python train.py --model="image classifier" --dataset="rendered made-up planets" --train_examples=97500 --image_size=24 --activation="relu" --kernel_size=3 --label_smoothing=0.2 --loss="cross_entropy" --init="lecun_normal" --optimizer="nadamw" --eps=1e-10 --grad_clip=5.0 --weight_decay=0.3
Rows from block 13 of a small image classifier, named by matrix and row number. Rows with one number belong to one channel. Each number is 500 + 40 x the weight over its row's rms, rounded and kept within 0 to 999. All counts start at 0. Numbers have three digits each.
After each channel's rows are labels from the 100 images, of 14848, where the channel reaches its highest value: "responds to" is what is common among them. Only what is clearly more common there than usual is listed. The data: rendered made-up planets. In brackets: how many of the 100.
# r30: branch 2 reduce pointwise conv (model.blocks.13.r3.0.weight, 96x384x1x1), inputs 55-109
# b30: branch 2 3x3 conv (model.blocks.13.b3.0.weight, 144x96x3x3, transposed, each kernel summed), outputs 48-95

r30.80:557521567566467567570491461578423471459477424566466423476474571425424445424554446550430452424424423570570423569424441424570506499499490492501499520496500500499493500
b30.80:591489488478486469445475443459507469460471535490471446479486493576436489486519428505554450514499502488429467472500511422479472464488474495465550
responds to: moons: zero (83)

r30.18:556469631626481631647489512533478488481491478621479478488492654478478469478496454524472452478478478631648478646478452478653502500499512502500503514498498500428494499
b30.18:434458507505480470392486487444429459497489462496507442494506508480483464499456452505458472499484498473458491464500491406478474442503471501518407
responds to: moons: zero (82)

r30.51:580459629627477628638476536517474489476479475626475473486492647474475461474494448514463447475473474681641474642475448474642505500497513499501501511497498500435495500
b30.51:440458507506479469386485486443425457497487462496509442493505511484482462501454450507459469500489499473455491463500488404477469439506467501515407
responds to: moons: zero (80)

r30.22:601488626626472624629534483595474465478512475624467474468470629475474515474522504577467499475475474663631474632475505475630505500498516511501503507493498500455504500
b30.22:439458509505479469394484486445426458497496462499508440497510509490486470500463458507455473502487499472451496475500491398478482458501471500522402
responds to: moons: zero (82)

r30.9:542519560559459560562488433547416456451462418559459416464460564418417439417555441522407447418415417563562417562417435416562508499498497486498499521502499500500493500
b30.9:600486486485486476446479447464488466463481526491476464487482493559436483492512435505556460508496496494457465485501518430478489472484471492469570
responds to: moons: zero (79)

r30.48:367506365366481365365486470426504502480465505365483504506495372504504539504463516450487497504505504356364505363504531504365495499474504491498495499496499499527507500
b30.48:442546539507509530416520537498496500498505536521519512552573536587451525449502580549510521491510505522443526549501501466534562565545531512585519
responds to: moons: three (60)

r30.29:587460633632468631637505517550484470470503485631464483465473630485485489484495479535476475486484484672637485642485478484636504500492505510500501513494500500461502500
b30.29:435459506504480473395486485444431461496488465498507443495507508483483468499459448504463464498483500481459497467500487405482472436502476500511402
responds to: moons: zero (81)

r30.16:561473635630493637652529485540471486494510472622490470488493653472471511471491500532468495472471471627649471644471495471658502501502510502498502513497499500459493500
b30.16:431460508505479469399486485447427457497487462497508445493504509480479467500458452505456474500485499473455492464500488404477475447503471500516402
responds to: moons: zero (83)

r30.64:586483620617446621626518497552494451443507494610443494441446631494493515493512490560485478494495493621632494629494499494631502501505494499501499511497501500400509501
b30.64:425466505497482472408487485431427463490487446492500446497506497466487466497468465490460458475476500471474483464500485420478485450491476502504400
responds to: moons: zero (82)

r30.19:562448621617467623637479550517473480469483474611465473477486649473473463473500451500473447474473473620639473635473449473640502500496520510501502506495499500432500500
b30.19:438459508506479470388486485446429458497487463499508443493501511483480472500450447507460471500487499474456491461500488406478471436505471499517406
responds to: moons: zero (82)

r30.63:560470635635477633643527476534474477480511475632476474476478645475475517475493507533458497475474475682645475647475505475645502501505508503499502512498499500444506500
b30.63:424461507507480473396486486446426460497486458497509446494505511481479467502461454507451471499487500477457493465499487408480473445506474501518405
responds to: moons: zero (82)

r30.5:555438622621450623628484551493501459450496502613449500456463653501501472501479464494485462502500501635632502627501458501632503500500511502501501505494499500431502500
b30.5:436458508508479469388485485447425457497485462496511445494498513483472463503446448507459464499486499477460490463499486404478466431508469501513403
responds to: moons: zero (82)

r30.7:567475641640493643650521485530472487496503473631490472491494654473472509472499497528465494473472472644648472644472494472652502501501515502499504505496498500464502500
b30.7:429459507508480469396486486449426458497485463497511445494503511483476464503460452507457472503486500474453492464499487403479473446506470501517403
responds to: moons: zero (81)

r30.30:612494631631481629637532472576478477480511478628478477485482630478478515478513505550474503478478478671635478638478507478635504499500508507499501513495498499433496500
b30.30:434459510509477475395483487448435462494491463499511441497505513488503467503459450509451482500488498476455501464500490400476480455505470500520417
responds to: moons: zero (82)

r30.6:586441626625462625626483547532489476458481491624459488463476632490490473490495455517476447490488489644627490627490455489627503499500522503501497528496500498421498500
b30.6:439460505501481472393486486438430460496489460496503440495505502474483463497456452498465460490482500473468490466500487407479473436497476501509396
responds to: moons: zero (83)

r30.13:519409523523475523522409708452511519451452515524479508475519520514516388513468375410497361514503513522521517522516356510521500499500520497500497503506501501604514500
b30.13:484484446525481428485473483443469463506467479465521470489471520494376477515431459508489434413483479444461467429489474465474424449521493483473490
responds to: moons: three (51)

r30.17:532528545545487545547464465545413491482441408545485416490492550410408434410546442535467440411423411549547407546409436414546499499491483494500497522494499500471496500
b30.17:566531506452500498484492460470479482443493589511450497504456483635521509456536496516592469551492508521487459510503534435506511490486481500445590
responds to: moons: zero (83)

r30.55:538466634623467632648511495509508465466517508619466508467468681508508500508485490515502487508508508624658508647508486508659503501500506500501501511499500500444498500
b30.55:424461507508480470396486485449431459496484459497510445494498512478474463504450451506450471498486499476463490464499484410479471436507471501513408
responds to: moons: zero (82)

r30.31:565502568566465567571475494578431466455463434566463431476476571433433431432546428542442434433431432570571433571434423432570509500500497483502500517500498499505494500
b30.31:570479486493486475433478451458502468467469539482483430484501505568449482494493422524555443537503499487419472472500502404469466446500468498464521
responds to: moons: zero (82)

r30.15:547502556555430557558485389592435425425459434555430436438428561435434447435543447607442454435439435562559433558434442436558507499492505490502500525496498501514492499
b30.15:523489493499491505350486428474410463466485517495488479481513506538467490504518494539537476527484501498440483498500526452478501511502458500498552
responds to: moons: zero (81)

r30.92:565472642640493645652522489527471484496507472631490471485490656472472508471492495524461494472471471641650472648472492471653502500501514501499503506496499500484502500
b30.92:431458507507479469398486486448427458497485463497510445495503511482477463502459451507458472502486499474455492463500487402478473446505469501516401
responds to: moons: zero (83)

r30.70:618470631629470629633512458559466464472476467629468466479471636467467492467492480556455483468466466665634467632467481467632506501501519502499505509496498500472499500
b30.70:440454509512477469389484487448423458495480468495514442497506515496484460504453458512463470508490498480443496466500489396474476459507465502517415
responds to: moons: zero (82)

r30.20:585477622621451622626530485627481463454509482620446482469470622482481508481535497612491497482484481648626481626482498482626502500498512520501500524488499502435500500
b30.20:429463506511478484375484492443425467498484466500511439505512514502484473505455459516463467504486498490453512468500485407477479456506468500521430
responds to: moons: zero (81)

r30.66:580517567567465568570494430633427459460476428567466428470466570428427450427555446619467456428431428571569427568428443428569506499503500495502502521495498500498493500
b30.66:499489500505492499328482436474398461474482504495498455475532517542474469501519462531519477529485499479417480487500517438473495501506452501497513
responds to: moons: zero (82)

r30.89:468427429429350427429507563412498390345498501429354495376397424501501502499413495427480485500492499443431502435502494497430502500511495488499502494505500500578502500
b30.89:606539469508512481524490528468505478446443517494478470579458479515412501517449508504567377486509479487433506491493477512487418523486502487489522
responds to: moons: three (58)

r30.62:597440620618452618621483570553488468451492489617450488453472623489489465488499451531471441489488488642622489623489452489623499498501498504498495522496498498453485499
b30.62:442461507502481475388486486438435463496487464497506441494506508482486468497453448503467459494485499479461491462500487407483466429500475501513406
responds to: moons: zero (82)

r30.54:620466634634479632634469503566480487478475481633476480496496633481480452480524435548473440481480480667632481630480435480632498500507517509501504512498499500423504500
b30.54:442455509512478469392484495451436460494479472497515437504505515500474461505450457512468468511493498488448499468500483391477475448508467501515411
responds to: moons: zero (81)

r30.26:533465626617465628642496514516514471466503514613464514469468696514513489514487477517517476514515514596654513638514475514656503500499510506498501513498499500418497500
b30.26:420461509509480470397486483449430460495486454500511447492494513479472473505445450507446474495484499475467490464500486411480472437508472500518407
responds to: moons: zero (82)

r30.90:556469638636481638647519472524478478481510480633478478477483655479479507479493496527466492480479479661651479650479495479653501501497512504499502511496500500456500500
b30.90:422460508507480472397486485447425458497485459497511446494503512480478466503460454507452472501487500478457492465500486409480474447506473501517404
responds to: moons: zero (83)

r30.68:461439471471471470470446682412526510443454530471476525462513471529531468528477444365531415529520528474471532472531438526471500500501499500500497506503501501629509500
b30.68:482494445516484437480474492446465458501465482466519470496474512484379481501449484512486430412482478447449445436489476469476452474513491483449489
responds to: moons: three (51)

r30.8:591477628627455628633495497624484475461508485626453484478473626485484482484535468591488470485486484659632484632484470485633502500502513514499500503492499500410505500
b30.8:429456505510480477384485487443431460496489458500513440503507515495498474506461454513452479499484499483452506465501490400479485454506470499518415
responds to: moons: zero (82)

r30.71:597506583584416583583622490583491417417469491584413491435419584491491535492617556599511583491492492582585492583491516491584506501498487490497498521501500499516499500
b30.71:409493478489488459423475501427419467458455423481483425521504487484444478486474473492465465452458490460477491463499457409489493450495490492506431
responds to: moons: zero (82)

r30.75:566517559558422559561464414626470424414472468559423472436424564469468439469545439620506441469476469565562467561468423471561505499497494495502499524494499500546494500
b30.75:531498494495492499352481421476404478466490502501483472472523509538455490500520467527528469516485503492422487481500525463491483491501473498490516
responds to: moons: zero (78)

r30.4:596493625624469623630543479599478474474514478622466478483476626478477521478516508570479505478479477649629477629478512478629501501500513519498498501494498500456500500
b30.4:435459509508477474390483487445429457496490462501510440498506511496492470502464454509451476505488499479448501468500492399478480457504470500518413
responds to: moons: zero (83)

r30.86:386435406407516407410478565380453536504451456405516452513535410455456472455384469415457477455450454392410456406456474453414501498486503487499493503488501498501502500
b30.86:553559490488518492552520523431546520537569540507533465543456537558552515480507525519554489515495488548412508524500528575533470516511534507383520
responds to: moons: zero (52)

r30.34:623473638637486635637528476548475485489502476638483474488492637476476516475499500548469499476476475697638476639476501476634502500497514502499502514499498500474497499
b30.34:433457507509479469398485487446429459497485463496511441496505511487481461502460453509457470501487498480450497467500488401477477455504468501510411
responds to: moons: zero (81)

r30.91:617461609611438609610470517574453448431433455608436453467455611455454450454514449558441456455453454636609455607455452454609503501506511510500503516492497500430500500
b30.91:458451509514477469382483491455432456496481479499517435505510519517473461506447459517478468519495497490445506474500489388474474456511462502518413
responds to: moons: zero (82)

r30.87:587466638637465636643496495560490481467494490637463489479475634490490487490505473540485474491491490690643490648490475490643502499499511507501499497496500502463501500
b30.87:427461507506479475397486484442432461496489454501507446495506510483491473501458452506452466494484499477462492466500488410481477441502474500516415
responds to: moons: zero (82)

r30.40:546508565564473565567477410575420472469462419564474421479473569421420435420545442562441444421423420568567418567419435420567509499500501493500501521502499499505493500
b30.40:513490490501490501338483422478401475460485512495489484469520514545478489497517475540543475513481499490429464489502523437480506499509468500496522
responds to: moons: zero (83)

r30.57:565494566565431566569469438608469431424467467565433470446431571467466432468532430600511435468474468571569466568467414469569504499495490495502499526494499499547494500
b30.57:510490494504490498335483434484405461472495512498491451484533513546457486503497457535536473538494503503429492482499521448493485490509465498517521
responds to: moons: zero (81)

r30.12:564473629625464628642498492545482475464473482623462481472470643482482478482507468540468470482482482656644482645482467482647504500501508500499503514494499499424494499
b30.12:426463508506481473395486486441424459497489456498507445495507509478483472501459454505450471497487500478462489468500490409478477443504474501522400
responds to: moons: zero (81)

r30.11:530534536536472536538479416559396475462452396536471396480475541398397439397551447553411449397398397543538396539397441397538501500495488492500498523498499500498495500
b30.11:608521493469498481455487441464504485459491534502460477486486489570454500480557472505563481492485509514450476499505526470498505507480490494443605
responds to: moons: zero (82)

r30.60:560473471474476470468469403527563468481511564474479560490474458563565495564552515507492489563559564484467565471566492562466501500493489493501495509502501500677487500
b30.60:419509458548496450465476509488442473431438456477524457532527505479385489518488567531414550397483486449447529506497480476488537567508499488553497
responds to: moons: three (53)

r30.1:546479634630484635648525487537474484485498475624483475484483653475475511475492504542469501475475475648651475647475497475656502500499506502500499510495498500434498499
b30.1:429461506505481470393486486446424459498487460496507444494507508479479466500458453505454472499486498473456488464501491407478473445503471501520407
responds to: moons: zero (82)